config.yaml
encoder_arch: "vit"
dataset: "dead-leaves pictures: piles of overlapping shapes"
train_examples: 145000
mask_ratio: 0.75
encoder_bias: "none"
init: "xavier_uniform"
eps: 1e-08
max_steps: 25000
Rows from block 9 of the encoder of a small masked image model, named by matrix and row number. Rows with one number belong to one neuron. Each number is 128 + 32 x the weight over its row's rms, rounded and kept within 0 to 255. All counts start at 0. Numbers have three digits each.
After each neuron's rows are labels from the 100 images, of 14976, where the neuron reaches its highest value: "strongest on" is what is common among them; "place" is the part of the image that holds the peak. Only what is clearly more common there than usual is listed. The data: dead-leaves pictures: piles of overlapping shapes.
# fc1: MLP up (encoder.blocks.9.mlp.fc1.weight, 480x160), inputs 0-159
# fc2: MLP down (encoder.blocks.9.mlp.fc2.weight, 160x480, transposed), outputs 0-159

fc1.411:087100102114080140085088091101103119149053149121134087153147119103122114091119175136125111124153103112144095190100100071164125132171130162174099150139130097111067106045119109159109147107147111160113067122044174138094135130155100094145088125086064082112148106105119132132150052105090131139158140121122152120085156112159054115161137150139149140136179104016156089147137129091150150099111157115128118132153152103135083092138129144113118149151101095138147181166050142048120097126107124
fc2.411:136143109113140181120158148128131166144125139101121152176136152139155115126123098098146122142134158083085099096123122116133125108104114072098121155179151125080093117192074158140113035134151077195210050155120129135119089090143139136098130140128155120155168153145128139155130183093161109097125119075180145153142164126136126098159138093159153090095152120039160083137191154089122103161102194184150124108086182140113116112148181069152114113154129084166117140202137124134139151134106209
strongest on: large pieces; grey; circle
place: top right

fc1.221:135173183156124091092121089111116101193078131160122147115191143157147155144117113195122180097138160178197143170167114125105105202205158158137164127107110128094147144096143095102155128096096079099087096134128125115130085145132140123122149100103143154142157091114104147164171152152132198113179160041138088179111102128135166100177135037087150151169136125154138191104121125126156140167104114122141118085122175137119108150087113148098131117157110165146149163112108108173068066114084105
fc2.221:080095112102092098104109097111087110102108130063111112106181102152115119087126060081111099096116104136105135140103109106096088117118090067114127093146093078112092122135091123125060132094100080098084143113124098087082111098094108088111071087143115124122102083126103116100215119175111153079104106035150121110077118096113127109107077125113124152102115097121121127080121109078135109128106105125124088098127170098087091090109091055115115107099087046171079174128110074114091089125097131
strongest on: vivid
place: top centre

fc1.285:106076082111085110107142102090147138189123134118134135123129161088115140174117174128139091108112110148149184154152092138121198103108140057102089128132117119129104136132114095084119040108129153136053130129084116127142126130082093093122118141081195135151153115105124145124162188197150044125087155166105171067141099080183107125186115106096073116112145103103157127145150199137171175147151115150105162099158101121131081066098103116090093103096127062155131126105107119119112061099131125
fc2.285:071110123119098113108115127159112137154130162048138128101186139121139114150146059065114114147118116131121107126092135073087111146119127078122111133145107108108112127159088126162053135109087108100097104115082079111092112101115110074116072105179123135148129075143114107115188114177152163070097106045149108145115133130158107121113093134127140173112135116099129152055146110066132122099110089141152077114092159125078127053118080064101131120117087041171107166085148070123099063122118154
strongest on: pastel; vivid
place: bottom left

fc1.33:158082101118143114121119143147153144182153094173105157139149090143104151169196173210107149084063150181066169125171177079153123152086089043108172110087079096065116130150095071144108127086113102113156113136119137109102120150086081106126153141113101126130170097102120137101164087178137115131089116151098164148137146153150152091158131103125071085092133101119073164159119134083127126066104095142040134100131136112123085100124118111112109148150136036119099160140116093118097119109144107
fc2.33:080126118124102068109135130141120154117162158091133178104202112121084130140124141078136108142131100155119136156124143093107131129128105056129138131093112141137144130131077114075078122134086107123134106128097089116102135107072112089124094130168150144147146113151123089117214098210119167078120121127068190149099142081098121117124087136144135132125164119172139148083126124084132131098137099139101110216191188151092144027105056150065120138133104115180062134133126094136111086127154056
strongest on: small pieces; pastel
place: bottom right

fc1.310:073155163120124141143147078122113078165113135174139137121131157085156117163084071106145144118092061080125146226108158097121098130129135142113151126200099128081119113141148126062100125090145130128152092109090053114115083132134143117109129170110148090128112105071117102126148073097127172055108140120080130110109089108140123200098152096100122136095147114091097161117128112148159154100015123123142145120156111145055150154128119086131064132115085104093123171098137095056118142171171140
fc2.310:160149112076114134122154124087088128097160096086098119124129173106128081136066110126070113170113104121090134255053125131126175085105170090122121087140107141070091109145111107073138138099110163138122095148136124142151036146123124146060105142085150107081106121099104158153161103131105113088108077108141111101098084092128123141140167056124134097072079076117144078134154160044097095104095104139129101134111152130114144076123150116117130092120090122139105146106137124082096113068130151
strongest on: dark; large pieces
place: middle left

fc1.479:071146169174131126119169141172141117168167143166171148120160189106145135159175182187159199094192169172079151165098156168106098097114139096132145125124131114114116095166119128122111104092090075121075095106046085115104155083112128112110146073159176157169178121125152173134151113153106183114145156130191116121131142161163164161127156206140120161144179090187170149108140135142165151137121116123099145100114180134116128135190068131120107108135132073110097115107111120133144152094068089
fc2.479:103118096128125088083140128089094122135104121104101111128178126129160123114089037083112116103128123120087150130114092129119106072074113082120135142158095103077096096141111103127097103121078105121071115138113114126108075067107120114067072131092152098140122126101105115117215084161114175099128127016152124121078119092125122124137115078125136159112118090146131067117140135076125099121080102121116076134102160118127103089123075043110090077134127026160082153123117095137106100105096095
strongest on: vivid; large pieces; textured
place: centre

fc1.15:062145093122127069134114098152124150078126123161165175124159107130189143125079188188160104107132125153090078193185176141140150114147172070146133101123121127108112114146110125119146078092082086123050157121071100087123115052117120096094111098155104125123109097114083100121149136140125130129140112124132075161202205173113081136119164184127165202141107108169146116172135174127171118068139098117134134142109173126105083091174095131099100111115109078122106081131133117108148130102076107
fc2.15:093098101092102105099126125094107115089117136085129107113162139114152120086107021076120131095143137116086102112089109103107107109086130096080110110167089090093104105142082106136070114113091113119077106116116094108097089075116096099089079115115126106130123117113081111113219103132121157085131118024161128126099117095135113152118122092148137138106126100133133083109131109072093100108105110107117085138088161123111100082126093035103104108105091018156086164091122086130099110112107088
strongest on: vivid; large pieces
place: top left

fc1.422:086121126125129059125134114156112089098110100079109105144153161197129147119169142129104086079150101118149145115173129127127145127128140115161109123142100112061120147124129113118110070102124028083129131109073123119146121142097147110071141109110157145138092142106123120098159023160134168129117089117090123093142129046103153112134146092067127145139107102123094188098062137132128149119043151121094139150106104115079066077180096115087098092115126054120111189121124100036130123130132103
fc2.422:109130137129105087116118137165070163144159161072152141135189095125145131131143110064156134088127136155115122084114160139101124144115123103154141157122102133117124130145103084167075034136118022056109122119090095115089124060094115093116078114174137155162157108148109095149209107173145167073093117105089117163088147101130199111149093148136180175106163114122146131108172132069140134114122104114139097167175158134096121094120068117099110146132099130190066154103133078145124097151141080
strongest on: pastel; vivid
place: top centre

fc1.319:118157154143118123091153149123155070163107116081169079127159131130170123111105189189148148138159093158123139145122114123082106058134159088114108111165122073116093132144072109081150082112136152080075088108113160111095099153137139080112132116091163143169125126109104148099166189152097127126105157150092165070115137130164223177182123133163156147114172139117145116144099176116210178108171109131101141070123142142128099106107082102086099107120092051161098141104106136150124034100105145
fc2.319:073094105104095118103115099109110123112108129068112114105163109101100110107105041056104109130125094116097123129103124091084096117104112108110108117163119093098105107141120117139055130103097105130110142103119085090071099140111123066111079085138122124139123080128104120099187105153126154061110094024157099115105113120104095111102072110120116130095133141107109104060126096063116107086135099123116079106083162093085099086118096041112111113102090036164148146102129073137105094109109164
strongest on: grey
place: middle left

fc1.404:133121134082111135157093159126143141112142109195076155107104150137148126045128109162140185144142145188163105160134137095146090125093085082108070142089170122126088098096121144179118143133148104118098068137052119153127117078119077128131032156150109145172115117135104103124137138155154101112175112108101166148206128121116108147110163160120153166157063187083228114126109086132099130103103113089130071118131138080089137084121147110142140099151128096147104123121105081082173166122129057
fc2.404:155170139133152103100108100109100106114081088161082133137146059104114136133096158163081149082120136093134169027183104095163096083120111181045124105119125151125131101081117158073173091120129170142165173125222143123128117148097141130110143149112111118113101109100090089118121133044094099150117148180063167112117107106091155114116078151087137115140135132195095126180124095152152097147199156129101134115168093085113123194129117132125156120114109156174158137170143139081146116152096102
strongest on: large pieces; grey; vivid
place: bottom right

fc1.263:108178126114114105122119107118086109166110113122175145120061113120142118107140180186105054067071136193123148124155100100090140160133121139147119097141092106121093159119115089127100080077087082072087123123123135104111152104090055104122096072106155140122121119109138117097151055217136156113135121144064122144135148117143130118152153156102101133126138113108046160107105136101150139079079100100121173101078113078126120047161090117106080098111096119088117142063132080112110068107114074
fc2.263:082107110117094131096060137129133148130130153068124100113180115132102153121132054081117106124104113146119126161110133096088112128101090113108114137169104102106095140178074097141059115124105120108121138116066085111090113071068121077100087109151129127158150077118124116114182124155138156064074101021162162146096122135151118131116086114138134145107148143102136122080137106081137115098122136122137088149096189123113116090155096038111112124109086032177105151114141083171063073125121112
strongest on: pastel; small pieces
place: top centre

fc1.377:074130152095128081129147113198112103090198126151123139109147216162154151143208159133092178094092157130107127155121123090142159137131111074150158131098061140102120138162112099152137089136111049064127095111108094114133137093122106093096137110110117132086101138098077105088157079201134164120133118137128096127151146086134136134092151093055156175172137078087069151141150169122098145078057111131123154102132131105121120071134117100116086137109117081111101198091116106072100111097098107
fc2.377:069098102107099101104103127134101142127143160054118084128166131127089124100124089054131103096123117152107125158110123129083106124091148096137123153138056096102128128137085101134049097110087117092097109109100082093070119086127061082120080110149125123166148102134131117114197119177145181055131118054119147151131148146167098122125093114138139148107155111111138110067147101071139123102090077118132097144122179129093108096124078062081094124111080077178096177088136065119080079132123130
strongest on: large pieces; warm
place: bottom left

fc1.288:131150139143122124125090035108099110128102155152106087095112078079118110122129135144122179103112123160097143189082138057108162130112184151151119163158109097130158023121129097092103155117050104153054117117105085108120158131130100092131096135127086100082156114124111089134144160162100173139085117137112074150125113150060199139189145121082099166104137086087109156078138093106144105116082124111098088084114132132099135121149105112120090141108116067113156155119129110092135048061096116
fc2.288:108160131161164058142141172154105137114147156151083124143188128118137064136157169137149102107100124193129190142136153085146153136140125078125047158148106137158108120162118140119152141144077061102123160137081128168164168116124093139158105154169143153160150146167164093159155125182107142159131155132156070130088139057086158165180145157093175202157158126066141139121145160130156166157092123105161129115142130163164152125114172111103162147145152116168164139171229143152168192153160148
strongest on: large pieces; vivid
place: top right

fc1.412:106112162075135061030109156180116089117108113137105102106101155126067082137158088109067146166089146138115074032114117139111103163102114088140134138131098129134124116105131158084104143159101017119183113060193102116075128117122131133174138127126103117100142109100131130114134137081109096215115084093143177120111096151129095161140111133126109067173106111210184117141134145091114128139147085104137102097119104108108090172100089119096119128090120135103123119097157129169146122114097141
fc2.412:076097081078084097092082101096127092083095131074121121098154095117113142091093095082109116084133132127075129101118084104081078104104107123086114095118103100092114100133103088151065107104114121091104119093119088087065101119110096070094103100097090092110127091100078119097178129137113174083087087086132089108115112116123134101086073084108130143091103118089089070093108084093109088097123146094102104171086162096100082127133107084125078101086075085167114157088115091109116099097088145
strongest on: shaded; pastel; small pieces
place: top right

fc1.200:139121151107101104138103127188094110060082112114077067153191138178077123085136191157081171102176134134134132142150117099131140190152085129158146136147124126106083103124101101094096144115096122095124057117097098103106045147074127102113121089202090103093108067120113138104149049148092180125156117121108111136157149166133103129110189138118082146135140114163182145153174146153153156134143098106068115113119110103100124121101090097127103091131078108096110171114115092093072074073103110
fc2.200:075100139117105061114083090143108102108097146075096114104187117125104164100140147103127107069118133163111159168106131096117102123140090080088167097097101085139079118111062106111081112125070118104103088112100106085091146112070098095142083082149122150126100079142117103110190123138123184103110109126092135107099134070171105118110086134148155175120128109141139140066104116104142134121131103091097105116121191119102106046104054142082144121093090130184091161092105071084070071123125085
strongest on: shaded; vivid
place: top left

fc1.381:104163106125081130110074126077118128077089157113082080127053045136070158156113113108107073122089089092150150121138132114151145134131118151121143104103132120126102107097116073099117077120148168082147162176094116101098142127099144128088110151124093148148129112113146146098106134055124074025105119126099074097136118064076168150120139164070137139127089102047076113141118134167094109092088102140097136148138035126120106079157135128104122111139172088076075134130123150122103148130173132
fc2.381:109116126079098106121118093138099108112114088070118115102182142138144104125113202069105091095115110137091130138088132121098107137139108105094126106039137097092111100056096129139100143107093094125112146090123076084081103108122117098126109083132096127102124072112111078090111100178075177084135080198053109099115101077119127113106079122103150144066118109145118119085103112084099111118148117116128128132169201091080097097128100200114106102089099201191090156126153106110097101109112143
strongest on: dark; warm
place: top right; top left

fc1.326:099128082141152139121133065092071110078145151094151100154099096169131128111146103130189131119180061038111116164166147176154172107179144137135176096141135118104144153110171112130082131093094170149132120084095050087125077152102130106121118180152114116087131149141133115143148056055092142100138126114187085114111186097106127148115075068145112103155153104123098217117105129110127149125114148170141124119118100160116133169061082114127087105098144114073088168114162152132121144115167165
fc2.326:137147104095112141137173144075133122088146111110095075089128148151036091139096118151081097208097119134115172166102130159151204098103173128167127093125077136116127091108159066094145132126083144177119114138181109166172087148068081126092093153098115109093100138112107170140159188122089063109167108132091148114116078153068092131119158086112072102104096047115152073133129130059103126102132102115099090125171138124151156120083138178121144131112093149128126133123118130083113171085133108
strongest on: shaded; vivid; cool
place: top right

fc1.284:137153119132129127123171110133146159148087151082127145148186140147155128167070217127142058099138159164160142146172109129114155134119154107125072124142120116093127160181111090118122100101133103110085183083105131138139109152115133124128122079110165175180138106136126161150167092202171134138110076164093111156127111089150190130134092122135127181157170130100070183071045128077158122117068143138105149133113119107117133092132061113126070128097084065137131204131120113122079062070121140
fc2.284:085102104116122115104094128134120140134129149069149117112166118138123126124124047067134112106104076120116095088102126089089105127101108110132140127177105107101129118179087121158055072115086113083093147123109091095082123085117110074112076107149137122158139099128169132112190103187144154058109103030182118155091134123150124113108085121108140159114143123110128132065141108068140122109091143132123083155085161125100112097124098025107100115109099027156093171119129073126089089131122114
strongest on: pastel
place: bottom centre

fc1.60:143161185129135066115124089079075140182099148135162146118168117173118135114170109158089171070160186172171169139131116147126136178194141169160160144156153139105139128103131117079115109101081124102172088153128063077123085181137147124141139124170107095126200076124093180170160064127167225156176161104128090139106107152104162140174119108149111155115086085141106122152144131142116115128122132120127105132110122106109111182055103167111088110100132182123086146124127083167078106103124101
fc2.60:072096096106120089090106109097115117101102134081126089101178103116140144095118108099103115107125155122092154151117104105089104110103090118118187126139085104106090110129101074124087087116082138109083134114083096102095109095078110111103049114128118117134108109117125073103210126140134155104133122072111139124066107108152105126105087098115145188118114067114111114070122100088136109146150163101108079088083179136102104124108073050111106116107105063168050157088102081119076054105116077
strongest on: shaded; small pieces; warm; palette: vivid
place: top right; top left

fc1.401:138136119073116157130123106149158127137125146083056061096106137116134167107135141120154064119079163102104141123145241152111171114164100130130176088136118131066134107079154107147102130104095152189103139166124102109140087084104135144137138162145122112164140105140142117152137127093132114109037056145091100077142152133156116127103136227133098148113123057165103147124112130100116166047139101079079110155075156113127052155147116111136123095142146106102146075126138127122182090171117156
fc2.401:086078096115102132108091087089051087090093106122095058082173124106128172078121118120107143086078133070110128149111099144082082091101117128117209082105123087111087083117167083146110112096100173141073147094150120117117117143099178128118115092109100092095105114097180085100145137106130155139058093117108137090107081125077138105079121094124120110133084148093139132109080109117109109081137107078078112152052161103089110149118089092161102095095131099168194135109088125138143118092084128
strongest on: vivid
place: top right

fc1.160:170149060118083144157103073100095178115087151147205108129120103179085113078090192215181178107123064131073123180155105074150101116124112106121098129173122102101106102142108066067125161128134096118116121142118062113137147117104085160130106144155140173124149089097118096092141100167080111134127111109162146087137148097138079110113167125131074158135162132160198168090121152181171148143156146140074112064159149148134090079114126157113147110158127110061136102142117133148165133120116128
fc2.160:134127119143123206141126142143192152123137132110186116114112133050152064128130085113154037181142200145135107139142146101124160145099160111202106151172076151116100124173141071084088144139148084041136201121133131125129111160143120111122111148121142141158145132142106193121092078139150123082125115109083125132097124090056104188130123126129143095103137141135118084118138107082136129121113152069146110135035186152143137140072167148153134151120130107081137108097160132208128108105147119
strongest on: shaded; hexagon; circle
place: bottom left

fc1.400:150158084095104094160149145114118097102152146158105110124125140159127173134155074099130070060147117189137089134132140102156149145133087086076129091115088113099100053128098119172135112088071130135075077206147087119111144104093092117114085104134137101115081126089080108134124157103120198135129148117105061123154162118107138113082115116115131166147098159160141080114133104174100155135133113143124121128132138073119153106110119119000113125104112122115078069103089048123131118046121099
fc2.400:097109089154149156066133128033137104144080106156107133119181138151087134129074165131077098095123115146116190162105074138084040052085089123080126072103118112097116082110154105096167146082122116150163129109130106127115085164140124149099125131101140059100120120091144113079101123155095133156162139144087152096127098115135093143134128103087098079165053118145105139132116109170101065089197113135114091075137145069118119098110119147143100067126136141137120114158145121104107095125038128
strongest on: vivid; large pieces
place: bottom left

fc1.147:154134095121114133117121090090162145096044150124098061159199064120114089138082135161132102120178061189108113145144127115132121165131093122150150169131071109132184124149144149123132098076055147137094134029113139103127075107120120120120120147142076161151193100094123170120149116077087139187075109126121075151125135134058116107124161113161108178097165152144110143079132147159138112098097135137073129192148125121096148198118146155142102081132095105141135143126134147162131121105049125
fc2.147:146120106119133164110121099128151130107106114141159152140233171185122107124128158130114103144095117098112126147093127108119101136102053085087114102082186085094078121121115103069135052096136087125115017129086088120105101167123219130083073123105151097111100115092142094118130125092130142138088128132121175102120106084153103107117143095159130189124074195155135127125121159126120115118130185093161090046129158137113126109130111155092140122111125141166098209153160085126156170100126113
strongest on: large pieces; vivid
place: top centre